From a checkpoint of a small image VAE: 48-pixel images, encoder activation gelu.
Rows from block 6 of the encoder of a small image VAE, named by matrix and row number. Rows with one number belong to one neuron. Each number is 128 + 24 x the weight over its row's rms, rounded and kept within 0 to 255. All counts start at 0. Numbers have three digits each.
Before each neuron's rows are labels from the 100 images, of 14976, where the neuron reaches its highest value: "responds to" is what is common among them. Only what is clearly more common there than usual is listed. The data: rendered roads seen from a driver's seat, with toy cars, trees and houses. In brackets: how many of the 100.
# fc1: MLP up (encoder.blocks.6.mlp.fc1.weight, 1024x256), inputs 0-63
# fc2: MLP down (encoder.blocks.6.mlp.fc2.weight, 256x1024, transposed), outputs 0-63

responds to: dusk (80)
fc1.360:148134122113132114135103130148157135173142117127137120115088139112091147168155108118129095124148165164149101189091103120092116123153078103153147110122148127108113131110145117143136107150113093
fc2.360:137122124091122134141169133121108097146139140140143133132157093152114147127127125114120135173138092105152134089121183142146183165136151135059114094118117102143128133133150107084128107101164139

responds to: crossing stripes (66)
fc1.362:121130158080138134126158120103130157150124137152134165121133113124095127165087126162127174143060122129098165116136122128170133132157095101161112146143155150132125120124129135165091142135193133
fc2.362:159113102130121143118106147127128126136114137137133095113116162103118134136104103129157114113159144098178109120092137109131130130114145133152144140124120112147126120124116154117155119111077085

responds to: dashed white line (57)
fc1.321:117111122087115089133138155141108095121168121179142113153107120097103139128105168109134149138121126138146127149119165156156121078108107148113139114122128105089116135131144099109142133122147133
fc2.321:141145151203120175140135101152113133125091134103095140102134144129129115132155116143099137133135103148123167158146119097113142173083120104146155127113130156117141109144101150095150121112072088

responds to: pine (62)
fc1.488:152153131175121135144146178138141130080155150119147127135161141122137123134092133110153128097151089113083163068151057096146113114088153111121107102166128158113117103105153154151150145141129130
fc2.488:106122143156129124117143103110131132138172116143144096131102109102134121102116146124100156126184154085164121100151165100143130121170124118135089122150137100146138141154132145104090138145130135

responds to: dusk (79)
fc1.706:174117149073098147152162095143113142162115140177087124104117111110140136142126147139130104149131104121141144122116140100112166138123103144169166103078163146184089108155136149100118111118205135
fc2.706:139122142166171120114120152170127151146121108121139092134118142151104129128164131097129141126099153101122121129125091155163123119123093083123112126099142145100136119108160108123153137138115120

responds to: truck (84)
fc1.200:121099125094128135158126086112126116117129101132156126137130122152100123115125137134108109155122126135119105180130207105143134115137100078160110124151144169127171144126122090145137125110130146
fc2.200:123153112157100126140117157151109166089095139134116121097125154105149136114119148105148140090159133144145131099128070137120129151133125156104132136124110110119098130115101143148142133149146149

responds to: dusk (82)
fc1.70:123136145192125124125139135123113106118119144147137104114159125164163142129160122135122124110172125134123142136150124115133119107151124089167141107136142130129150091120138136119141133163132153
fc2.70:135100113121098121128146141115115140121170140125127097169127107107103110123113134126136144111141141126168140110124144108173119133148101103114082117138104097146124160149121123082131124133181104

responds to: truck (98)
fc1.162:138101104165119125093140096057134097158159127180104120137159123129115166098138144107158134128118138087131112128155140111088136106138065164102115093122109129149125101144152121107146125106106129
fc2.162:119145099142135132131099139130144130115113144145132141150107119131121147086106130133109133159168134116159153170120162146164133129141162101150119135129157142146119157130131140147091134149156117

responds to: dashed white line (56)
fc1.317:095113125159138119113102124126149127068148118126186130120120124137123103134150085126141107110123132115110139077137117139125135148164152116157181129151123107143130137131114116109134125150138137
fc2.317:133132127098131118105135112117144132115125128122104120142134109099109146132105171123102132097132151167127104110140127127178111087103127099095075127130094142097124121102112120099108132128207090

responds to: dashed white line (57)
fc1.76:132117074134090154141142103124159152165090121143121102162125130128128167113117122115146113157153149121118134142168127137176106111155142077094120123114130138139115149131132118122103154143105120
fc2.76:165114116130111118104159141100150119119128155118102113116123122083135106114138135149135127096128140104077123121108077106147158121100116187099155105119091124173133119153143118125119104123091103

responds to: crossing stripes (66)
fc1.616:100157141168158098131106121094147145185120109136101177135144130100101126151149124129148141155098102116123092125102093112149114109143156128086124098098123133131146165123126124106134136154147119
fc2.616:123070138101122134128114150105135118112157150121172108158101157126136118115087158122126129140162127119057159098136100140159136116114129146134118113167143141148114115146153134191125109100151138

responds to: lamp (63)
fc1.295:109171158172134108111164129128144148146138111152151144115114122094132170152163124108106119125130108130116108141135102144120105133134103113084143148157126132094116140140119124105153132167115115
fc2.295:098142157085121137124075139127124121112116136126137092108135169134151109118121082143154118134123112143123157126123145103149126139137184126139109148095147110146136108137130153144114124094136122

responds to: bends right (74); snowy verge (66)
fc1.144:077148121140161120120130171134109158120111151117145129124131142147154125110125179135104126161123153120151161108155151140126167130140136158068112157111143155165174108121121114145159149144127146
fc2.144:132114126146105090141110113124129163168110110099146137139142116098093143133138087134139122128129148153150113108124107116180106137201117127120108087121127141168071117106131142101083106162106154

responds to: dashed white line (54)
fc1.729:121105123094134155113088133122162159148101109085134103144155133103124160169111075126123143142149142152160147166119072128151115136140114138100128117099167123105124148099136162131123099137146148
fc2.729:111099103141133118163153126144124108101159123152137146113128142112147105102119174096140129109114133116138109084102132137155137159105139115117119102123116150121131130145092103097115130108146085

responds to: crossing stripes (60)
fc1.94:162146121114133115127102165152132139111120142135154100146146095104111157142101111126152113099104169113128094128125119154121125162097115129128118146146107124112105121134109159109156125123127152
fc2.94:113103153117156117110133091130149114127149109125112116080106125152154081078167100134112103142159107137123157162113158103164112101130144140133151103128129159137125137137134138177113090136074117

responds to: dashed white line (69)
fc1.421:114149155161127118112125152095131166147128085138126141116147124131126117107151096166094140095098144132084120152109151150167114156122126131120175148138127107134092123082126106119131114130075154
fc2.421:164105117162080121137135121131132085104162117118130101143141109097108132109108129129095117114148146130183141099134130120175093103163106114139086114114082105134131146145113122071148133122191072

responds to: house (61)
fc1.56:137100155132143138142141139137096117119147109164140135115088128120113153151163128129132109089153125095115095113091164151123134119105099104150111098105118144121137158129107147159134109123114150
fc2.56:125124150146132137112144099106139121132134149077141110154167128119165114117125112105104126159142108118116171130163152094112131096128152156162145134138130082147112149114120109137127138167101104

responds to: snowy verge (73)
fc1.274:129110095119149138116108133128124175132144125129138144088120142152150078109115128135136116145104102139121098124138140112135165122146113129140116128101142131125131104134145112093093132117135161
fc2.274:119123135141121143159155142117108074118105160137134123148107162120169159120130121138112156076116132126075130149131216151137104142077167136145148120118122152151113119112118098147128088130139090

responds to: pine (59)
fc1.104:129116131151173128082145153148144090077161133143143151161149144137125118096151115128141119138116116097142145085156065123180132109098125148153121118136127128084142155137113108145113132137107124
fc2.104:102148140150120131154142141110138151150200148129098155139126096136130146147114132132116157115126141154149137123137188144103119120168162109096105151129130122183151144136109095130161139122161126

responds to: tree (60)
fc1.15:108138081141115110129107120091129140100111094162110158132116147098116146155106111153150122129115115123067133123136127161174113120104152150093140138134155164166066120188105155107124145117152147
fc2.15:140096113135109112129135115136145131148153152116129086164118111129116099108107161147085137110153169136186132124138166125152142102118118074120099117134087114116137141131113124081111105130178066

responds to: solid white line (81)
fc1.683:166137130135153111205186127128104109117125112162101132107111139142120095144161194142163178117118102151154131116114104139151101110137097157175124141082151146099139133129111100094162159090182091
fc2.683:170110132154090101164112143115125124135185130117124124151145142106093125141117128136107151114136133135094150102153170088165106121125123105112099100103085129131119103173117112120129128131189128

responds to: double yellow line (54)
fc1.218:151124131116131148119126136082061084124098127126092150119097131152131084129122110149115147122131115127158138097117138121157106067150109104145069135103132166151123139148142090131112062132129123
fc2.218:131128089136104138184147117166167135131112118153119108128130106126101141143110182117097118158141178149135102117122094134110154196105127142114167094151125083106132132096070118114135174136150166

responds to: dusk (62)
fc1.279:107085112156116118123098088091115116095142141114169081151120155131145112117117102131151108133118129112155128095166086123134126129155130141114116135160117099118118128131139153120132104164127091
fc2.279:177130100165136135167102112146144108147144097139093142172152117108103126137128122123086160179094139149112157139158162134129111095127108126132112140151091124120141139153123092153095115151186134

responds to: pine (59)
fc1.518:096135067158091080122109113153111131108150147119116102164154138147119168126108142168136131124100118111119157122176098104087101103112119118115153147128113111119144116110125131199135143141131133
fc2.518:128121136097129163122143158112112128071142152148096137163139116129113115097125140111129160105146136142185140124126152134106141144122176097082125139126134119153123136147122132124139084128141107

responds to: solid white line (51)
fc1.257:126152142132112150115117159119162094104103122171141107121105110161092152139154139143166098123155082098122136131159160164135130127104115141135071146159111139147122171140163147152119142126150113
fc2.257:163093089147127116142115120147120183140148114091150114133149155141150117118073185091120172118065174156129139117099084096134139131138113110087180103101089108105159104148119125084158125098169143

responds to: crossing stripes (57)
fc1.256:159176118063135158145149142171100129131103160127112124107131113122117111132140124118116123118170182138163117111138151155138125169133143153075104111155149089146139116128138147120131114093092147
fc2.256:135146164146139135134103117131166135115126086125132152139108131164138135114177105129122127141099114142129134178085123128116146098146086100161168164143099145108133147127138139187136136176100123

responds to: dusk (96)
fc1.525:132192129162145135144148133147133135135138112126118146114170104191133109141133108167123119089096140142152122144090164127126138164134124118128185130126155117125104110101144113103108120147083157
fc2.525:154101099138107131148075111117119111104139138109142124149134139091100154109128136087095111149128082136141129099135108117165074104133130170167126140103119102173105180128130110118144112128157111

responds to: solid white line (54)
fc1.107:081116136130102124127118127125110150098124120104145115101106097122095136146117148109174131132117118113122070108137143111115122134103113123136148138142187091149082175046131135148127115129073115
fc2.107:136137126153117140140104114150137103171147126108157141136140126102151118100127097126125109157136141127119163132128152131106148092130188147146119137094131108093151104129156144149114172133144142

responds to: dusk (99)
fc1.567:142089170189156107145129148129122181143133117108112125135115145093128108166119111103085109088105127108151111078147130185107093127093121156126137119154125082123099156121140152169166090122137138
fc2.567:186101109158128099157084122144146102122157098116124130155150129100103105123111091137098132149136176126143146120124134123162099113143086118128082105142100135150138113141129131139103107149172115

responds to: lamp (80)
fc1.50:157125142088129130142157115136109133137146122150152140112121112096119134104094153148091149152133128120111117117128255124098122158132092084156173150130155132119107155144129102116121107111109145
fc2.50:130080133141127118083142151164132121143099152097152119108138147123116172125134135154152095119141150123103134128113160136150168140132109134111139135133122115163125145109136109140144109150105075

responds to: crossing stripes (52)
fc1.723:147135127077145151143156121147111153169175122130097145134099094125113110132134153095113106135124130138128131136078165117157164147150133083166133136183149124141141120151117136115148115084160165
fc2.723:134129164159111129124104129124108137100068135191115086116125177127141139151148113152129150086139105134182120146157079146114121107107127202126131125083122121111129131114138132145106152160088122

responds to: crossing stripes (69)
fc1.268:108110142120153139166084131120100136172084106110104128137115108094149131105113132155114150144120091104130112115088086150106090137128130146153126089119167120084150129132110075134102054121163140
fc2.268:176128155162142148131206140123125117168180144149153133119148109150137114147135118142124112110158150123136155143144191128135157112123108114085090112117133123164098114162155131118137144138100131

responds to: dusk (74)
fc1.533:153128136135090118127145159144174132132164128134142142112123134137124103125149111137107130137132121132150140155131181121132143150156144131141139101132155127118092139147125132171125099133139113
fc2.533:146112147163164128142130127144114138121133104155138087129107122151116130140123104104120150112157155114112109069092154139128143129115050125117114148137084145139153138126121090101129089132117142

responds to: solid white line (70)
fc1.597:148170115112132146158139153102132107114113128070100135158124127086135141159176132143147147097067116144121122089101140129151082158120117113132166139132110134138081132108117180137138093157149104
fc2.597:168114177159134118143131124138142129112122130107122134121149154174109107082147117139106125143165119154169128124168153122141116129143129132141085125105145148154166131124096072105088147116123117

responds to: tree (75)
fc1.54:110135153162139123100129167140142152089128133111129107105098153111142110123141091140126127110174122114143120110123139108137145116138121146122131088134095114146140153126078141161113123131157154
fc2.54:158138114147109105144104109138132108164159103133128144141180072136135132122090107124094143126112133131070118121114164164103079138114141109116086140116141143170132121165177152151126104159136132

responds to: house (64)
fc1.431:108138137126172114075109128144126108173097089123113119153125139140135120129141084078139129093129136152145141167149062137170170128115146126089115148140139096116139125123086089095141170152092149
fc2.431:141146177137107148116122105150114125134132145101151105124140113131145123113119112094080135139138174133151132123145164154115117099131123137122112157139141139148125185094157109099124137107129091

responds to: lamp (72)
fc1.60:115123073152112096157155137133119156112121127134126141112133113174119136133083120132113144086146121128067159091134192130121098130130147117116153141125119142126125102126096099054149147130133160
fc2.60:152093107089150136074143124123112153119110105097109135116149095111104173153172136116161132119125124125089126153122149143159151161110170094106108104138123147104137102124159121075118106129184084

responds to: truck (89)
fc1.3:101105168191141137103138130117142146155107074126151123124142119090110105146177136107155133136142082129110114136127112135100139122103127129153154121118113124140122118135081146117153155172144131
fc2.3:129122083144140128124140168186109121112172192108099129145140154135138141113112141127101124081142145159135149151131145112168142178155118140098101157122114139146112110116129144132137108085142136

responds to: double yellow line (64)
fc1.623:111121155143113107125124129101136115147068145179116135141093121144124112144140121148097087182131123109123089123095165100164148103139135112178141116122153153120141143116179120094137140133165128
fc2.623:121140128130121141142145142135122108108135100087163103142114147114122153120097146132141143134151125150137125113138086137149105131141127155104141095113142119126113113110097115170132125109154148

responds to: crossing stripes (75)
fc1.577:133144148115141138140148129089139128164130113142110120140123135099128116133096150144131131100125114120118135128127150118156105165106124135142145142124125117108139093120115137094137124132141153
fc2.577:102121122104088129157143144137111166156133121129131160130098156145127147134134224150122125128149163139181161087116119156107126116101137093150146112075180098127062155125165122107130124100141110

responds to: truck (89)
fc1.58:112147166101128124179083104104119161140159158149101112106131150141166153156129114135125137093135081153117123144121164156159140131158132143095107107133136108122112106145145102167140101118107124
fc2.58:138148096124152118095125122122135108146157144141138081148102118159121132177103161164105161120158201137154106134109147112151130145144120115126121124163112130144099171147099164094139143136165115

responds to: dusk (60)
fc1.240:186097104084114141160187132154114125135128138171110147107139103117130146131136152132130099130108125128149132129121141131118143139143098154126124101136141135149101128155130106117132111133155143
fc2.240:126150193164150135141142160143132177155136108129143125111103135133116106193142104112139145169126128129095140107111124135150113122113126075097130132129160135136141093108164120159158125110134111

responds to: solid white line (76)
fc1.365:119141156165116102117125112131139179151104139142113148151108136112107141131125140127128122167151112182117106117123170148119130102165104147073106116130139105168135113134129116184135073133120130
fc2.365:171110070118126137139136125110135122105196129152129110156158132123113116125112133126115134109127157136139160122140153083198100123119145082143099139126106121126145135163114142117139135138198093

responds to: dashed white line (86)
fc1.766:103125104162120144130117121110113177127112109090156137131139101154193119121154162131147149151174123151143137150175150102175148104104169112118166121151116104039122139117100126181125121138132111
fc2.766:128126115149123140167094159138149143118163090161097129143133084115103136145128106103090123180125141103113093107115158139121096086134105147095105114164108153166130173102159111111098122157137144

responds to: crossing stripes (67)
fc1.253:190143168062106138130196175162152168131130136156101143126118137106129103160138153098123096159168121115156139145068125141095161127139096121146159126142118137137071120137140117149135105124127159
fc2.253:140157134128144115122163097122130165157116120143143145117144148150155098159114133146146093101121174140145073129180111139191116144140161114143098117115142148135151132108127154087112138122129135

responds to: double yellow line (58)
fc1.331:097151121138140090101123126098139093077150139104184137132152169121110168118104131140128146122126132112146093096124133108157124096098152142094134124104122094149164124109121103116118150172099120
fc2.331:123093136109128127159111113131111130128107143124086141133122130106142098128123094091141120113161108137099146149143120131099117139158125126130097135153151157109085112106132177124152101090189122

responds to: crossing stripes (54)
fc1.166:113111114120136115126106094093077174151137127098113148124139145116171096146130115080162147114089163140112120155121164103124123102085094116128134102128138143175141118133146104158110141120117127
fc2.166:139076145144122142130101148125143132139128139140133145139095133126147131114110149138101123143181068140110159138127159164098130118118185130143102143174154146114105144155144199138109113160130082

responds to: dusk (66)
fc1.474:129145128085089118145174150148149109122143100164099151132144152115163131144152156133134103123132153110140147145131119093112128098153115130108105125103135155111121118178141114099170126124107126
fc2.474:136119120146141105152160109124137157152140118134156113106107095129096135128116152115134124133150140138157127117133148127167143136113126076138154102152097143158134149103121131108114112151199137

responds to: double yellow line (64)
fc1.591:111125094093130123149137143099134120150141085117136140178139178088121147130113164149106138124131132128122080151129097106178113103129124117096105155107123127107136140123142129156105102153121129
fc2.591:127115142128111138082118111117099109100140139141147108075114107153166114140093104094120145119145143100115153114135151122068101107125116155174139103138151127138126141121132112105125153131124115

responds to: dashed white line (60)
fc1.47:177132141066129153155192123140139123146122119166117132104151116174152131136140141147111164156120131105103115128086120126125137116147093127125136116128132149117122124156199139097155144145125157
fc2.47:088146091143128098112133101120099121128132114123160105175138141095140159107128133119118103121148142162114101125161109133120093145146084101132141136103113108149125144074092134148131152116141137

responds to: dusk (95)
fc1.562:164133155136113147151220150151130134145161135170122139095132109139145121141165146127086108127142141137130130130115126097121151100160089114169166090108124131120126110120148119119149123121136131
fc2.562:171133137185122113138138137144129154133116097113147117116129091102128140142127112110170136099197138139135096120152118139159129170133100132132097127130122146111120093126127118131123117152113139

responds to: lamp (78)
fc1.646:123092144157117114141141120150131104113169135134126141089115126147145130131120120104129143088119115127089116116112178115116102134158117117136165170141124106131140113101149136090139144150130082
fc2.646:153135121129124150093119155145133125114166116105142105133139124103154161147135105163171121102156167131139157113110157116180153118128105103125112170102112153119102150184127154118146089133185072

responds to: vehicles: two (67)
fc1.103:090070107107121134091099160119114142115122134154114138141152137099101097147099151154139119131113084145104122167099103152131117114105121136132134159102147145106129129107139097133109135120147101
fc2.103:147148155148115095149123096144104121138123134110126163097156147115120141148096119092129141093101147076159131136186138127121132118110146146148101100120121080128161116172133139072107132093119123

responds to: vehicles: two (72)
fc1.479:146092128139105154151165135128112136130148133156121130095108126136127135137130147136078169120124124143071121121145132114149101134127148120107141121126153097136120123129144107123125133136143174
fc2.479:170107106119089094117132134108123106153134109113126128115146122093125157162127156162135112126184151123136103126131119120130170132133117138097133113102107196186096135125133142132136104113118077

responds to: house (60)
fc1.724:149154147095139155133177090132133102153121130131119093097114119112160108166104118149148138129145194123156077121106122133074149138141144160151090124109166122132107083146126128112137099109177139
fc2.724:151116148174150125161085143138156136117131126108127157152101141160096124150158111108107102128089084137116146121183097116179108116131116138133156138138125078146115136080125129163131131131117117

responds to: snowy verge (61)
fc1.156:143145136114119108116129106161133100128134129121153114134121123117127116133085068098102163171138134127136102082101066098160152147137116137134157124081067128151098126128090143146105127159089158
fc2.156:136104136150117140125124151066132137129171123121115115140133135088122112105139128161097138094132117125106108137178195159056106148119137122113081142136155124133133135138099125132122106081154099

responds to: crossing stripes (55)
fc1.153:117126124089145123155085143135105130140127116074119150086110137111109135133082084163093128134103116145102134111068131115149122116149118129129128099094110129065099123134110161039135131100100158
fc2.153:155094098135112120083196103136083134123114149144147135156094138105141128106145138129152131133193174119151108142118156137128112119116163092126166105139124117152127187126140147135120120117113127

responds to: vehicles: two (68)
fc1.118:128135135145110144132157126092105111145124128135119186137129109085127147146113134097120141127122103087085132152142118100119157118106111110116154116128113101122135162137138117100107159111114148
fc2.118:162137123174119105118130144139147124135120120098103086130135177102157079079119129178151142130163133157122143124132137111140142141136113127120061117141132139148083088148117101128158117134113113

responds to: dashed white line (69)
fc1.508:173158135125102150179187121107113099148095121162137136121140123174140132123164132116097137108094110142130142149091108129135118146129104143118116128094168134138160145133119128097177131128176134
fc2.508:129125107162108099107116135131129097118137119112129125127114120086137151130092177173117128128163102127135130115112111139174130143160105101135141101102061117103118130105135129087125131108178096